config.yaml
encoder_arch: "efficientnet"
model: "image autoencoder"
dataset: "larger renderings of crowded toy scenes"
train_examples: 45211
image_size: 48
crop_scale_min: 1
horizontal_flip: false
color_jitter: 0.2
bottleneck: "plain"
downsampling_factor: 8
encoder_norm: "groupnorm"
encoder_activation: "silu"
encoder_weight_standardization: false
encoder_channel_attention: "se"
encoder_depths: [2, 2, 7, 2]
encoder_kernel_size: 3
encoder_stem: "deep"
encoder_expansion: 4
encoder_widths: [24, 48, 96, 192]
loss: "l1"
latent_channels: 32
decoder_norm: "groupnorm"
decoder_activation: "silu"
decoder_weight_standardization: false
decoder_widths: [32, 32, 64, 128]
decoder_blocks_per_level: 2
decoder_block: "sep"
decoder_attention: false
decoder_upsampling: "nearest_conv"
init: "lecun_normal"
residual_init: "zero_last"
optimizer: "muon"
muon_scale: "match_rms_adamw"
learning_rate: 0.0044
momentum: 0.95
nesterov: true
orthogonalizer: "polar_express"
adamw_lr_other_params: 0.001
max_steps: 10800
batch_size: 128
epochs: 30.6
lr_schedule: "poly"
final_lr_fraction: 0
warmup_steps: 320
weight_decay: 0.06
adamw_weight_decay_other_params: 0.01
Rows from block 8 of the encoder, named by matrix and row number. Each number is 128 + 32 x the weight over its row's rms, rounded and kept within 0 to 255. All counts start at 0. After the name is the row's rms in percent of the matrix's.
# fc2: squeeze-excite expand (encoder.blocks.8.se.fc2.weight, 384x24), inputs 0-23
fc2.85 089 [163 126 183  98  70  95 175  77 153 132 104 113 112 137 159  92 178 127 145 110 128 170 109 158]
fc2.86 141 [107 131 118 140 103 121 119 144 113 100 159 125 161 173 219 168 130 115 197 136 136 103 174 133]
fc2.87 127 [141 120 162 121 130 128 126 132 115 136 130 116 145 142  53 149  94  72 218 129 156 180 108 134]
fc2.88 074 [126 136 132 119 103 127 167 134 103 114 129  54 167  96 155 143  85  91 113 165  91 192 172 146]
fc2.89 076 [128  73 133  62 124  98  96  76 177 126 110 125 145 150 131  91 151 175 143  95 124 170  92 109]
fc2.90 122 [115 168  93 140 107 119 109 127 129 188 154 150 202 103 105  98 127  69  99 144 156  88 162 115]
fc2.91 088 [162 113 102  80 143 120 128 107 124 123 113 163 124 135 138 241 106 142 111 116 151  87 166 111]
fc2.92 103 [ 61 162 152 115 167 136 155 138 134  98 125 158 155 139 104  63 168 146 152 110  60 100 125 129]
fc2.93 071 [105  77 184 151 115 126 148 152 114  68 124 112 169  85  61 130 127  98 107 142  96 117 138  86]
fc2.94 091 [100 159 134 135 173 123 138 156 181  74 120 143  93 137 139 125  72  87 104 106 132 188 146  79]
fc2.95 098 [150 131 129 145 165  89 154 150 110  91  94 127 124 112 102 207 126 209 112 147 110 174 136 137]
fc2.96 081 [120 123 142 177  99 103 134 176 140 185 124 133 130 128  99 139 156 140 204  79 104 181 125  92]
fc2.97 095 [116 120 150 140 117 119 138 147 127 156 157 154  68 124 153  76 129  43 140  87 130 156 187 107]
fc2.98 069 [138  55 134 116 129 161  81  87 131 132 128 120 107 126 101  88 110 116 200 104 158 167 171 103]
fc2.99 110 [164 144 171 146 151 131 181 113 131 163 133 137  55  82 133 125  81 102 172  97 134 137 127 179]
fc2.100 066 [ 88 134 152 133 123 137 146 128 149 178 159 138 129 122  94 112 133 130  85 127  17 177 125 132]
fc2.101 069 [145 146 163 157 141 152 134 107 160 114 159  92 124 118  84 140 120 204  81 131  53  95 121 119]
fc2.102 083 [134 170 172 165 110 140 106 146 104 179 136 156 105 150 118  59 165  53 126 139 119 116 113 154]
fc2.103 089 [145 156 111 126 124 142 138 146 118  93 136 144 213 121 133 173 122  38 121 140 101  85 136 155]
fc2.104 082 [146 103 115 138 100  68 182 117 160 103 145 177 104 191 183 138 112 132 161 139 112 116 130 175]
fc2.105 165 [140 134  93 111 127 148 129 145 131 216 113 135 130 122 127  99 104 168 189  78 118  64 105 137]
fc2.106 097 [ 82 121 127 134 125 111 176  98 140  86 121 160 226  77 137 163 156 135 104 109 121 143 129 109]
fc2.107 067 [146 133 116 110  97 114  70 129 162 120 153 110  97 117  99 116  54  59  70 149 126 105 113 115]
fc2.108 092 [156 147 126 115 101  84 122  86 149  68 125 110  81 150 126 131  75  53 119 153 122 168 129 155]
fc2.109 084 [176 168 154  99 177 120 159 130 138 102 126 188 112 191 123 135 118 175  98 142 145 165 100 162]
fc2.110 096 [135 140 113 112  89 111 145 119 121  94 141 111  63 149 111  25 101 113 163 152 131 100 153 148]
fc2.111 055 [104  93 135 143  76 138 120 111 117 166 123 106 177 172 146  68 131 198 134 103  79 153 150 123]
fc2.112 095 [ 82 127 107 162  74 122  81  73  87 125  72 106  70 138 147 169 111 139 145 114 135 134 153 146]
fc2.113 078 [153 137 149 132 157 168 187 101 142 126 115 132 138 111 148  87 141 111 160 113  85 210 173 168]
fc2.114 058 [115 161  79 127  99 103 142 148 199 117 119 135 122 128 120  85 182 120 149 145  79  95 126  62]
fc2.115 076 [152 146 143 100 116  60 128 137 136  79 127 138 198 118  78 177 119 181 156 126 117 143 163 121]
fc2.116 145 [168 153  95 129 140 135  70 113 111 161 133  93 178 168  89  68 128 107  92 133  80 164 122 115]
fc2.117 122 [119 103 124 118 230 139 142 106 123  57 142 128  88 150 113 132 102 111 165 132 135  81 108 132]
fc2.118 071 [155 112 132 158 106 200 167 119 116 159 121 157 157 143 139 163 154 162 122  98 133  61 103 184]
fc2.119 080 [124 132 139 138 120 148 143 120 131 202 146 172 198 132 160  97  76  92 134  69 107 139 113 155]
fc2.120 079 [158 128 179 105 148 110 130 139 102  81 157 101 167 109  98 120 112 122 134 117 151 212  88 179]
fc2.121 067 [111 140 126 147 108 122 203 122 101  92 131  94 126 138 169 146 198 126 103 125 114 125 205  98]
fc2.122 066 [136 123 177 129 106 171 196 155 156 111 105  68 156 152 118 116 166 171 160 101 138 157 153  96]
fc2.123 094 [118 106 109 125 109 133 120 147  87 149  96  98  58 150  84 117 173 131 197 176 141 128  89 150]
fc2.124 090 [129  99 124  87 155 165 174 138 143 176 146 104 103 102 141 128  49 137 114  77 122 130 186 112]
fc2.125 136 [102 167 138 142 100 106 164 113 117 168 126 111 105 100 178 170 171 136  60 143  95  75 130  97]
fc2.126 113 [131 132 110 120  79 170 116  96 131 160 101 131  50 131  77  97 106 127  78 180 165 126 113 137]
fc2.127 111 [142 136 178 108 127 123 159 174  88 171 144 133  56 122 128  90 195 101 151 154 155 152 134 111]
fc2.128 093 [114 104 119 246 147 150 138 127 157 145 125 141 127 119 108 121  96 178 146 167 151 159 126 144]
fc2.129 078 [ 83 124 166 130 144 169 130  71 108 116 143 119 139 116 111 108 215 160 102 148  68 147 123 146]
fc2.130 115 [ 95 101 130 103  50 136 163 113 113  75 156 123  82 119 137 172 175 160 148 100 144 164 112 109]
fc2.131 077 [116 127 171 120  84 195 112  94  77 173 147 119 138 151 112 104 134 153 162 160  64 117 142  98]
fc2.132 098 [107 111 143 116 117 161  80 114 137 132 123 129 146 115  18  85  98 136 117 142 117 137 183 153]
fc2.133 076 [ 89  87 194 176 136 150  89 111  97 124 140 106 154 147 188 157 186 124 129 106 137 104 111 107]
fc2.134 094 [104 155 127 156 163  98 127 143 166 162 161 128  52  86 114 142 118 112 134 112  54 125 160  94]
fc2.135 075 [135 168 118 136  71 110  92  69 151 144 124 177 180 120 138 128 150 126 123 141 167 178 166 175]
fc2.136 205 [140 114 143 107  90 122 133 113 107 189 133 136  82 118  61  44 103 117 113 112  98  92 139 116]
fc2.137 077 [103 192  98  71 143 208  84 149 142 140 124  97 123 112 141 111 167 150 155 117 138 134 137 168]
fc2.138 110 [120 136 138 140  77 137 130 168 112 128 111 134 110 157 226 115 159  65  92 157 120 158 146 131]
fc2.139 078 [ 99 125 149 114 105  94 135  62 156 125 110 130 163 115 194 113 164  69 104  98 125 160 166 164]
fc2.140 209 [139 150 138 118 117 121 114 136 141  93 136 112  46 138 132 209 165 104  68 115 115  87 146 145]
fc2.141 075 [ 78 141 137 153 144  75 110 135 136 150 116 157 168 180 202 114 135 116 119 136 111  81 133 187]
fc2.142 116 [144 101 101 174  70 115 149 155 131  92 176 139  66 134 121  89 150 148 163 152  90 170 144 103]
fc2.143 062 [109 140  69  87 119  49 152 117 122 120 124 157 145  93  86 169 106  83 114  90  92 139 145 113]
fc2.144 132 [102 128 158 148  80 117 103 135 123  88 156 105 150  98  67 177 185 109 148 165 174 163 139 135]
fc2.145 077 [137 135 125 112 103 112 127 101 127 165 102 165 238 146 124 116 174 118 115 124 113  93  94 169]
fc2.146 118 [129 129 142 119 123 124 143 125  88 153 118 155 112 174  74  72 183 205 109 105 136 176 134 143]
fc2.147 119 [155 117  91  93 104  93 125 174 109 139 140 131 111 176  92 152 117 214 170 161 116  99 102 132]
fc2.148 111 [102 153  92 150 124  99  88 109 147 204 117 130 169 195 142 139 146 110 130  76 110 130 166 100]
fc2.149 088 [ 76 116  61 143 129 169 112  94 133 132 123 173  97  90 120 167 177 119 168 104 179 126 135 154]
fc2.150 100 [111 145 158 135 181 128 143 141 124  95  79 143 169 120  91  88 130 130 200 115 124 107  70  83]
fc2.151 082 [107 143  84 188  91 128 151 132  87 138 152 164 155 152 132  97  85 171 110  88 159 190 142 136]
fc2.152 074 [112 101  96 112 115 206 155 123 122 105 148 126 188 129 160  93 124 153  75 131 171 179 151 137]
fc2.153 097 [139  97  93 123 171  93 127 143 142  94 143 157  40 116 169  74 124 162 140 139 116 127 122  79]
fc2.154 220 [151 113 142 137 112 125 147 122 149 175  98 117 195 127 124  69 134 112  87 114 147  42 153 102]
fc2.155 087 [ 93  85 131 137 104 148 119 158 103 171 160 152 169 101 140  62 150 185 161 100 160  94 143 153]
fc2.156 112 [112 120 114 157  54  98 132 112 116  56 110 128 177 116 135 128 107  87 161 137 100 166  82 101]
fc2.157 143 [ 90 135 142 160  69 144 167 101  95 108 116 127 138 130  83 106 118  94 200 123  79  84  99 128]
fc2.158 094 [115 116 131 152 179  86 134  89  70  63 110 120  85 132 151 202 111 139 142 124 102 110 145 119]
fc2.159 083 [149 126 124 150 165  87 146 141 131  96  80 126 102 116 160 119 132 132 223 143 163 121 151 189]
fc2.160 076 [172 153 112 109 134 165 174 106  81 153 132 143 153 113 205 132 163 117  85 117  82 115 114 169]
fc2.161 074 [ 82  87 138 112 182 184  96 105 132  91 134  93 103 168 180 158 120 127 153 114 156 165 141 161]
fc2.162 077 [132 146 111 114 135 155 115 147 119  41 134 145 108  90 144 143  77 200 102  92 150 144 100 102]
fc2.163 078 [134 139 151 138 164 102 166  83  88 173  95 145  98 128  66 180  86 119 156 112  78 112 141 128]
fc2.164 100 [102 127  81  89  85 129 131  95 137 145 132 132 119 163 168  76 167  91  78 125 123 191 169 120]
fc2.165 054 [172 149 180 135 148 129  73  89 123 151 119 127 124  66 206  94 117 140 112 107 100 144 106 113]
fc2.166 062 [163 104 114 116 128 125 158  96 142  88  99 148 175 176 147  94 176 184 104 124 128 155 177  80]
fc2.167 073 [103  98 111 127 122 110  89 145  91 155  83 167 112 156 168 143 187 192 113 116 102 105  79 107]
fc2.168 065 [157 154 101 121 152  95 113  74 180 190 153 132 129 110 140 127 134 156 138 147 115 196 191 135]
fc2.169 082 [ 69 118 174 145  82 143 136 147 149 155  90 141 196 170 158 153 124 118 170 153  94 116 112  95]
fc2.170 066 [152 153 122 120 139 133 166 120 131 106 218 118 205 172 117 110  93 122 173 119 156 118 136 145]
fc2.171 073 [185 126 124 137 196 153 135 116  99 124 107 171 105 165 170  89 147 153 124  82 174 144  91 154]
fc2.172 073 [ 76 133 129 165 132 161 112 152 108  75 119  94 158 104 109  97 149 190 136 114  80 136 123 194]
fc2.173 069 [159 104  96 165 160 126 128 173 161 101 156 174 124 134 165 128 141 156 138 154 203 127  78 168]
fc2.174 059 [ 72 127 109  88 117 168  98 174 157 142 137 102  64 110 142 112  93 155 128 123 109 164 188 156]
fc2.175 101 [141  87 143 147 152 154 121 182 132 152 108 107 194 102 140 113 109  41 112  95 128 117 167 135]
fc2.176 096 [134 150 107 118 154 114 125 202 112  79  70 150 157 122 157 125 154 115 188 173 137 122 175 132]
fc2.177 101 [117 108 111 108 223 141  99 118 143 127 119 127 129  98 202  52 126 140 126 131 116 107 122 134]
fc2.178 087 [117 123 119 113 104  97 153 170 101 177 174 125 101  93 144 116 121 121  86 113 165 151  35 125]
fc2.179 082 [142 144 188 166 177 112 150 156 123  96 138 155 131 133 141 177 134 130 104  97 213 154 114  96]
fc2.180 138 [142 117 158 104 138 171 126 132 118 188 144 141  89 124  99 187 155  86  98 141 130  43 137 124]
fc2.181 083 [ 96 101 138 159  93 181 133 116  76 103 114 156 105 162 184  92 110 163 128 190 132 151 149 156]
fc2.182 079 [124 112 147 101 108 127 175 143 135  85 131 123 171 101  92 143 150 160 210 166 134 157 118  68]
fc2.183 065 [107 124 189 117 104 152 103 130 186 148 157 126  62 103 152 160 100 146 161 129 163 143 182 155]
fc2.184 201 [125 112 142 132 130 124 159 138 135 140 133 117  79 143 127 248 139  84 113 122 103  75 128 125]
fc2.185 117 [117 103 133 123 101 131  94 136 102 137 132  46  91 118 131 103 153  26 107 124 144 128 146 115]
fc2.186 055 [120 135 119 128 182 163  85 188 140 148 105  85 131  94 165 114 112 119  84 148  84 167  90  90]
fc2.187 096 [123 127 166 173 121 127  71 130 162 141 105 124  95 168 111 148 118 103 114 102  30 158 120 109]
fc2.188 100 [115  96  82 152 128 125 170 129 110  94 122 105 119 138  74  81 146  77 170 118 199  95 142 108]
fc2.189 124 [117 113 107  83 113 143 157 139 103  57 126  94 181 127 109 127 116 206 177 148 143 101 114 112]
fc2.190 091 [140 161 107 152 143 123 135 132 139 167  95 119 168 164 128 161 176  95 110 171 168 174  51 132]
fc2.191 069 [115 152 151 133 125 112 110 132 130 171 131 247 140  84 143 138 148  98  97 155 107 147 123 102]
fc2.192 059 [ 68  70 104  99 113  96 168 118 111 173 156 136 196 170 138 156 134 126 135 122 120 125 180 135]
fc2.193 098 [122 137  73 104 146 127 118 148  88  63 133 103 139 124 185  59 109 118 158 143 111  70 141 127]
fc2.194 262 [126 126 167 128 233 138 132 126 138  52 128 130 145 135 137 130 115 144 115 147 126  60 136 134]
fc2.195 194 [155 102 139 118 166 134 115 119 134 168 132 121 212 119  74  56 148 134 155 127 153 109  84 142]
fc2.196 056 [123 120 123 152  95 164  89 183 124 198 119  75 138 136 151 137  96 103 109 144  77  75 116 107]
fc2.197 100 [126 165 117 152  85 127 123  97 123 108 114 116 183 104  87 117 182 208  97  87 159 131 107 127]
fc2.198 134 [104 119 109 108 119 140 130 142 142 187 123 117  98 133 122  87 131 242 122 140 161 131  89 153]
fc2.199 070 [135 134 115 143  56 184 118 124 174 184 166 118 138 145 112  83 147 160 125  86 157 150  99  97]
fc2.200 085 [121  80 114 100 116 117 132 155 149 143 117 109  96 118 158  94  70 112 113 196 137 170  59 100]
fc2.201 077 [127 148 156 160 145 133 168  86 178 148 181 106 119 125 144 113  88 169 151  64 123 183 142  99]
fc2.202 094 [ 92 135 128 120 213 157 142 139 132 146 151 105  90 121 144 137 147 196  74 109  86 115  93 131]
fc2.203 241 [131 127 130 105 190 124 141 133 146 165 130 129 122 112 141 105 126  93  44 114 151  41 109 146]
fc2.204 143 [109 148  82 141  48 123 150 131  88 109 149 142 102 140 152  96 133  50  81 106 127 105 138 115]
fc2.205 113 [125 162 114 118 231 170 136 131 114 192 129 135 150 157 102 116  84  93 122 139 153 142 125 121]
fc2.206 080 [ 98 170  96 114 125 136 180 130 110 220 111 100 175 126 153 145 117 169 155 114 118 146 117 167]
fc2.207 068 [151 156 165 119 120 200 116 103  99  68 154 105 146 171 127 159 141 174 112 147 125  86 127  79]
fc2.208 080 [ 94  96  75 114 117 145 130 166 124 155  93  98  93  83 186 170 167  95 151 128 142 116 136  75]
fc2.209 077 [113 147 189 142 142 167 149 137 117 150 120  80  71 115 108 124  99  76 107 174 122 132 118  59]
fc2.210 078 [172 101 158 185 159 136 140  95 164 130 141 126 132 145 172 138 116  65 121 103 166 131 130 202]
fc2.211 093 [114 119 120  83 126 131 119 141 122  90 171 129 189 165 152 177 191 187 163 107 110 111 100 116]
fc2.212 097 [107 146 119 117 111 119  92  97 133 149 112 160 157 191 156 115 121  18 141 123 115  98 125 137]
fc2.213 087 [107 107 109 127  98 117 104 126 206  65 164  84 144 167 123 109  99 162 128  99  93 120 114  83]
fc2.214 080 [126 137 112 135 134 144 155 123 144 204  87 138 157 102 101 123 127 208 124 165 136 183  82 121]
fc2.215 082 [154 102 106 130 145  85 130 182 159 166 123 118 149 136 181  53 133 158 153 142 117 153 187 109]
fc2.216 063 [135 204 100 107 127  93  94 152 124 156 119 113 154 129  86 144 151 178  68 147 105  74 139 144]
fc2.217 101 [131 135 142 117 155 109 148 163 123 150 110 111  81 126 114 225 122 190 161 105 156 174 116 128]
fc2.218 050 [115 146 128 146  89  82 123 102 136 193 100 140  71 111 149 192  93 104 120 165  91 162 110 129]
fc2.219 089 [140 103 199 126 107  78  61 147 180  76 111 132 158 160 140 158 113 129 140 149 105 118 115  98]
fc2.220 080 [ 82 100 129  84 133 135 133 148 103 203 127 154  72 112  72 141 113 139 184 112  89 121 142 136]
fc2.221 120 [176 109 144 115  88 149 103 154 139 162 109 151 189 149 126 110 137 153  40  90 141 108  96 126]
fc2.222 084 [157 126 108 148 151 173 130 119 125 129 155 131 164 110  83 114 135  80 103  88  75 209 172 136]
fc2.223 069 [117 124  92 111  41 143 108 115  94 169 187 147 154 128 170  97  88 110 142 127 127 162 102 107]
fc2.224 119 [ 72 121 166 118  68 142  93 113 154 114 109 168 141  60 124  77  92 117 135 166 163 138 120 129]
fc2.225 080 [151 143 124 117 147 133 191  61 122 114 113 189 100  99 158 141 110  93 130  96 137 112 163 190]
fc2.226 112 [130 173 127 144 215 134  99 143 152 145 102 124  71 105 124 158 115 131  79 160 166 174 145 134]
fc2.227 145 [131 130 127 174 152 100 119 129 138 200 148 121 102 123  68  71 126 125  63 131 147  77 108 128]
fc2.228 055 [134 143 107  80 148  96  82 160 150 171 140 151 158 160 171 180 114 159  76 108  98 168 107 147]
fc2.229 060 [192 112 143 140 200 111 181 127 145 118 134 119 118 118 192 171 128 129 135 181 138 116 105  94]
fc2.230 141 [142 135 132 130 170 159 122 125 128 160 101 103 172 136  31 172 134  86  97 164 147 133 113 162]
fc2.231 087 [168 173 126 102  81  91 147 133  74 125 148 141 140 137 119 184  80  90  95  74 129 164 114 124]
fc2.232 096 [111 144 155 169  87 138 121 142 162 129 145 135 186 125 143  84 152  81  47 111 169 127 103 153]
fc2.233 102 [112 140 136 143 103  75 131 137 143  91 128 157  70 162 135  81 143  64 109  89 115  60 134 137]
fc2.234 096 [137  98 117 129  60 153 153 137 133 148 164 127 103  90 132 103 138 162 119 141 208 126 117 200]
fc2.235 076 [160 151 118 101 112  79  75 124  82 125 124  77  97 116 113  89 186 108 164 101 112 139 127  74]
fc2.236 096 [136 130 192  83  92 186 160 103 135  99 110 161 111  98 102 148 124 200 129 153 122 138 141 164]
fc2.237 136 [124 130 164 106 133 154 153 135 147 190 153 121  89 106  43 183 140 115 134 166 160 139 149 100]
fc2.238 080 [137 113 108  90 161 108  98 157  90 111 137  96 162 134 209 158 143 136 155 121 157 202 124 111]
fc2.239 096 [106 120  89 154 100 148 178 141 117  68 129  97 168 109 104  58 120 138 171 135 105 174 162 119]
fc2.240 087 [119 109 119 182 138 175 134  96  83  81  90 161 153  96  75 120 109 116  95 141 120 196 118 135]
fc2.241 089 [202 147 128 105 138 115 114  88 152 136 101 140  92 154 141 111  74  44 154 101 137 130 124 103]
fc2.242 099 [135 147 141 120 107 177 104 115 175  78 115 131 106 170 172 153 153 175 188 111  71 126 157 126]
fc2.243 101 [ 82 135  87 185  90  48 127 141 161 139  96  95 159 115 114 126 125 152  90 150 110  85 124 143]
fc2.244 067 [181  99 131  98 105 106 132 166  64 207 114 127 177  97  97 154 129 127 145 143  90 122 129 129]
fc2.245 083 [101 110 141 127  63 126 120 112 146  72 132 100 124 139 156  78 150 104 158  95 157  76  99 187]
fc2.246 096 [130 142 112 104 103 154 126  94 138 138  65 131 120 113 136 176 127  35 161 156  93 145  89 151]
fc2.247 103 [137 128 121 119 134 116  89 108 135 145 115  88 149 101  31 155 119  72 143 182 103 105 158 106]
fc2.248 074 [118 102 159 110 163 102 196 161 119  78  87 155 135 130  85  92 104 113  86 120 192 120 119 129]
fc2.249 089 [109  90 110 101 137 143 152 115  91 130 127 170 120  86 115 176  59  99 118 194 148 162 103 159]
fc2.250 071 [113 132 120 155  89 164 106 105  83  90 119 131 166  53 125 179 141 120 108 167 158 160 135 178]
fc2.251 095 [141 176 145 138 130  86 118 134 128 111 117 112 120 137  91 168 193 208 183 142 116  89 142 113]
fc2.252 068 [126 168 108  85 109 127 106 133  67 113 124 152 138 180 132 130 148 101 196 109 131 207 130 142]
fc2.253 059 [154 176 108 159 107 128  75  90 153 127 173 125 128 135 134  94 141 105  73 182 110  89  72 134]
fc2.254 135 [105 122  91 118 121 153 128 161 105 133 170 156 104 118  85  70 183 168  93 105 173  74 148 141]
fc2.255 092 [106 143 131  78 100 132 135 178 119 108 133 164 132 104  66 129  94  36 132 117 106 163 131 110]
fc2.256 081 [158  91 124 104 129 141 125 144 112 126 139  83 175 178 171 128 157 180  58  90 171 126 132 104]
fc2.257 082 [ 65 126  83 133 146 112 137 105 152 167 122 135 174  84 152  69 176  94 163 109  87 129 127 146]
fc2.258 123 [148 129 164  90 168 148 136 180  93  67 152 134 213 150 120  86 142 123 148 145 115 119 112 112]
fc2.259 074 [115 103 167 117 106 133 157 164 132 214 118 101 111 213 133 121 129 163 102 102 131 138 122 158]
fc2.260 116 [117 120 131  87 173 125 110  89 136 161 130 125  98 114 128  25 129 114 115 136 147 125 200 117]
fc2.261 141 [139 130 153 125  33 119 122 116 134 167 114 132 170 115 187 128 109  96  65 111  95 108 142 122]
fc2.262 086 [ 63 151 129 171 174 125 150  96 107 157 144  87 175 147 164 110 114  77 145 169  94 148 111 141]
fc2.263 075 [144  80 121 124 182 160 163  99 150 158 138 129 161 103 119  77  96 170 139  84 120  75 176 139]
fc2.264 089 [158 130 131 137 144 141 149 123 101 173 130 130  87 107 197 111  50  72 162 158 124 162 133 147]
fc2.265 056 [165 124 162 126  81 174 158 172  87 120 140 100  96 140 123 107 210  79 113 112 117  98 130 123]
fc2.266 073 [138 131  99 168 119 139 105 101 136 148 143 125 153  96  78 145 155 111 170 195 164  67 184 132]
fc2.267 073 [ 73 124 166 126  94 133 124 112 159  91 142 132 161 105 160 167 109 185 135 127 160 210 144 120]
fc2.268 061 [132 127  51  85 166 106 131 166 132 117 121 119 170 101 116 153 180 129 163 148 196 129 100 130]
fc2.269 078 [193 130 114 118 198  96 130 115 145  96 117 156  81 152 154 159  98  67 145 142 130 106 112 167]
fc2.270 075 [158 151 156 155 133 146 170 137 186 193 164 174 107  86 135 157 123  77 159 149 162 122 124 128]
fc2.271 081 [ 88 143 141 145 111 133  81 125 109 110 174 109  97 125 182  63 160 138 109 137  94 181 124 182]
fc2.272 081 [163 137 110 171 153 115 143 116 104 127 169 116 152 107 194 130  80 127 205  80 146  99 144 142]
fc2.273 095 [117 159 136 133  51 118  74 123 181 130 143 127 178 166 161 120 107 105  74 145 135 156 163 134]
fc2.274 140 [113 143  84 112  88  98 111 105 141  98 135 136 110 176  93 209 116  69 116 143 117 123 161 170]
fc2.275 083 [142 113 109 150  86 115 164  79 100 110 123 183 196 131 140 214 145 131 149 117 136 147 117 121]
fc2.276 079 [168 101 117  86 104 179 167 128 107 175 117 123  94 161 137  94 111  97  79 119 126 174  73 102]
fc2.277 042 [157  79  99 174 114  95 104 110  93 115 190  96 118 120  76 166 111 113 128 186 115 168 128 137]
fc2.278 091 [111 102 138 143 163 111 133 113 114 132 132 124 191 104 145 205  88 102 177  89  91  92  90 115]
fc2.279 058 [101 188 162 151  54 143  89 124 102 114 154 111  93 106  64  87 115 101 117 106 118 132 139 144]
fc2.280 085 [120 104 136 132 148 105 115 146 148 128 130 168 160 109 190  40 100 112  89  99  70 103 128 118]
fc2.281 084 [128 120 126 125 136 160  98 132 124 190  93 111 115 124 205 162 160 165 169 172 132 152 171  91]
fc2.282 079 [101 117  92 107 177 118  84 108 118 119 123 125 161 122  96 130  99 192 135 121 220 163 136 119]
fc2.283 168 [144 137 112 139 185 130 141 129 118 118 114 109  80 152  38 148 136 191  87 142 121 153 143 166]
fc2.284 160 [124 124 165 130 133 132 107 119 134 239 128 139 118 115  81 113 149 136 116 162 140  72  80 131]
fc2.285 065 [107 103 148 129  77  82  91 172 143 100 136 109  88 140 159  49 169 147 126 120  93 156 139 144]
fc2.286 085 [173 147 136 126 164 146 123 131 130 117  90 198  46 146 167 116 177  98 140  91 147 133 125 117]
fc2.287 113 [155 154 145 167 123 126 129 107 112  99 111 121 216 103  62 176 102 113 124 139 109 167  89 138]
fc2.288 079 [102 146 140 108 138 136 123 114 166 192 141 169 105  88 110  45 141 177 150 140 134 142 175 149]
fc2.289 078 [151 137 145 175  77 131  98 138  82  87 109 126 134 135 101 169 124 137 154 114 133 171 197  70]
fc2.290 107 [ 88 134  78 149 109 123 151 119 125 147 132 142 116 137 182 128 160 225  73 117 164 121 132 111]
fc2.291 083 [108 169  87 165 177 116 103 119  93  67 109 127 108 143 143  91 156 127 156 140 154 203 153 117]
fc2.292 086 [102 114 150 101  86 147  91 166 126 126 145 142  72 105  97  84 135 188  82 107 106 177 130  90]
fc2.293 103 [100 102 121 148 112 128 146 110 155  64 106 128 167 108 176  61 143  70 149 126 109 176 156 143]
fc2.294 072 [123 131 148 159  68 148 112 132 132 121 201 135 138  70 184 124 133 141 140 167 169 170 110  95]
fc2.295 075 [135  99 112 162 172  85 142 125  87 104 125 150 184 132 165  89  97 167 168 142  98 160 180 153]
fc2.296 077 [152 137  47 177 128 110 199 139 120 156 142 114 128 103 114 121 138  89 155 160  76 163 128 117]
fc2.297 124 [ 97  70 138 119 143 104 111 173 114  88 125 139 139 127 142  51 160 191 105 151  87 138 115 100]
fc2.298 076 [129 131 145 186 108 137 134 105 160 121 158 153 185 115 167  87 118 141 102 180 164 167 162 183]
fc2.299 087 [141 179 151 130 133 100 127 150 128 119 112 154 103 160  88 181 155 156 225 127  99 100 137 139]
fc2.300 060 [161 109  67 146 112 105 102 135 123 146 160 133  72 150 105  57 101 130 134 102  60 158 129 130]
fc2.301 106 [140 124 103 123 120 134 122 114 140 180 185 148 109 143  60 140 111  83 186 128  81  88 158  95]
fc2.302 071 [165 171 150 153 159 128 120 108 104 192 109  89  71 153 109 167  79 107 124  93 145 132 153 167]
fc2.303 070 [ 94 147 149 132 130 134 114 115  97 185 160 143  99  49 106 188 147  98 130 169 159 140 142 163]
fc2.304 112 [103 158 161 138 127 129 140 168 142 111 134 146 117 140 142  99 189  53 141 155 105 137  46 112]
fc2.305 154 [119 164 130 142  93 125  95 162 131  45 144 134 130 128  99 213 134 158 172 138 121 156 141 113]
fc2.306 079 [108 141 149 102 131 133 199 129 161 124 130 114  94 164 209 138 106  84 100 162 146 162  93 149]
fc2.307 075 [112 133 129 114  92 174 158 191 116 127 165 110  86 161 166 195 135 175 122 120 178 121 121 143]
fc2.308 079 [133 155 180 109 150 150 158 167 131 164 106 126 132 134 136 120  39 145 148  99  87  81 143  86]
fc2.309 076 [162 109 122 126 140 111 180 129 178 166 122 123 126 110 150  95 130 163  99 156 215 160 138  79]
fc2.310 093 [ 79 106 146 131 131 119 111 145  85 114 120 121 125 170 211 179  82 159  97 102 152  86 139 117]
fc2.311 080 [ 83 144 160 166 121 123 128  99  93 137 116 113  92 121 154  34  71 110  86 142 144 134 152 134]
fc2.312 071 [165 152 154  88  97 194 172 136 106 132 120 173 159 119 201 147 131 158 121 152 174 130 117 123]
fc2.313 077 [166 100  83 145 118 120 130 107 141 136 189 147  91 130 128  61 108 170 104 123 109 150 170 191]
fc2.314 088 [103 149 156 140  95  86 157  84 102  91 120 130 116 119 156 140  86  45 179 166 145 145 124 108]
fc2.315 096 [138 103 127 115 187 107  78 148 148 108 119 122 194  96 108 126 122  73  73 136  80  93 117 150]
fc2.316 079 [124 152  78 161  70  81 118 103 128 111 104 127  98 115 196 158 101 157 113 117 157 169  86 108]
fc2.317 154 [161 111 154 143 152 139 146 126 137 106 139 105 162 123 141  43 125 196 131 113  78  67 142 139]
fc2.318 122 [112 154 154 138 116 130  96 128 140 102  98 184 135 157 203 127  75  82  80 150 135 171 152 118]
fc2.319 068 [144 163 174 132 164 136 144 174 156  85 157 120 125 186 111 141 154  65 114 174 102 109 170 118]
fc2.320 152 [138 111 103 116 133 111 109 168 141 129 125 126  97 140 118  63 125 247 108 126 122 107 120 144]
fc2.321 132 [113 114 132 132  60 126 141 107 117 109 175 127 111 135 151 146  81 212 118  93 155  69 142 122]
fc2.322 094 [207 113  98 118 156 112 104  88 104  82 165 127 142 120 186 103  84 148 146  92 138 132 124  90]
fc2.323 103 [106 161 111  91 148  87 123 106 110 111  89  99 144 138 112 224 115 174 101 101 133 119 172 119]
fc2.324 071 [ 97 108 162 147 100 158  82 173 157 116 141 141  46 113 102 116  70 115 114 117  90 153 157 125]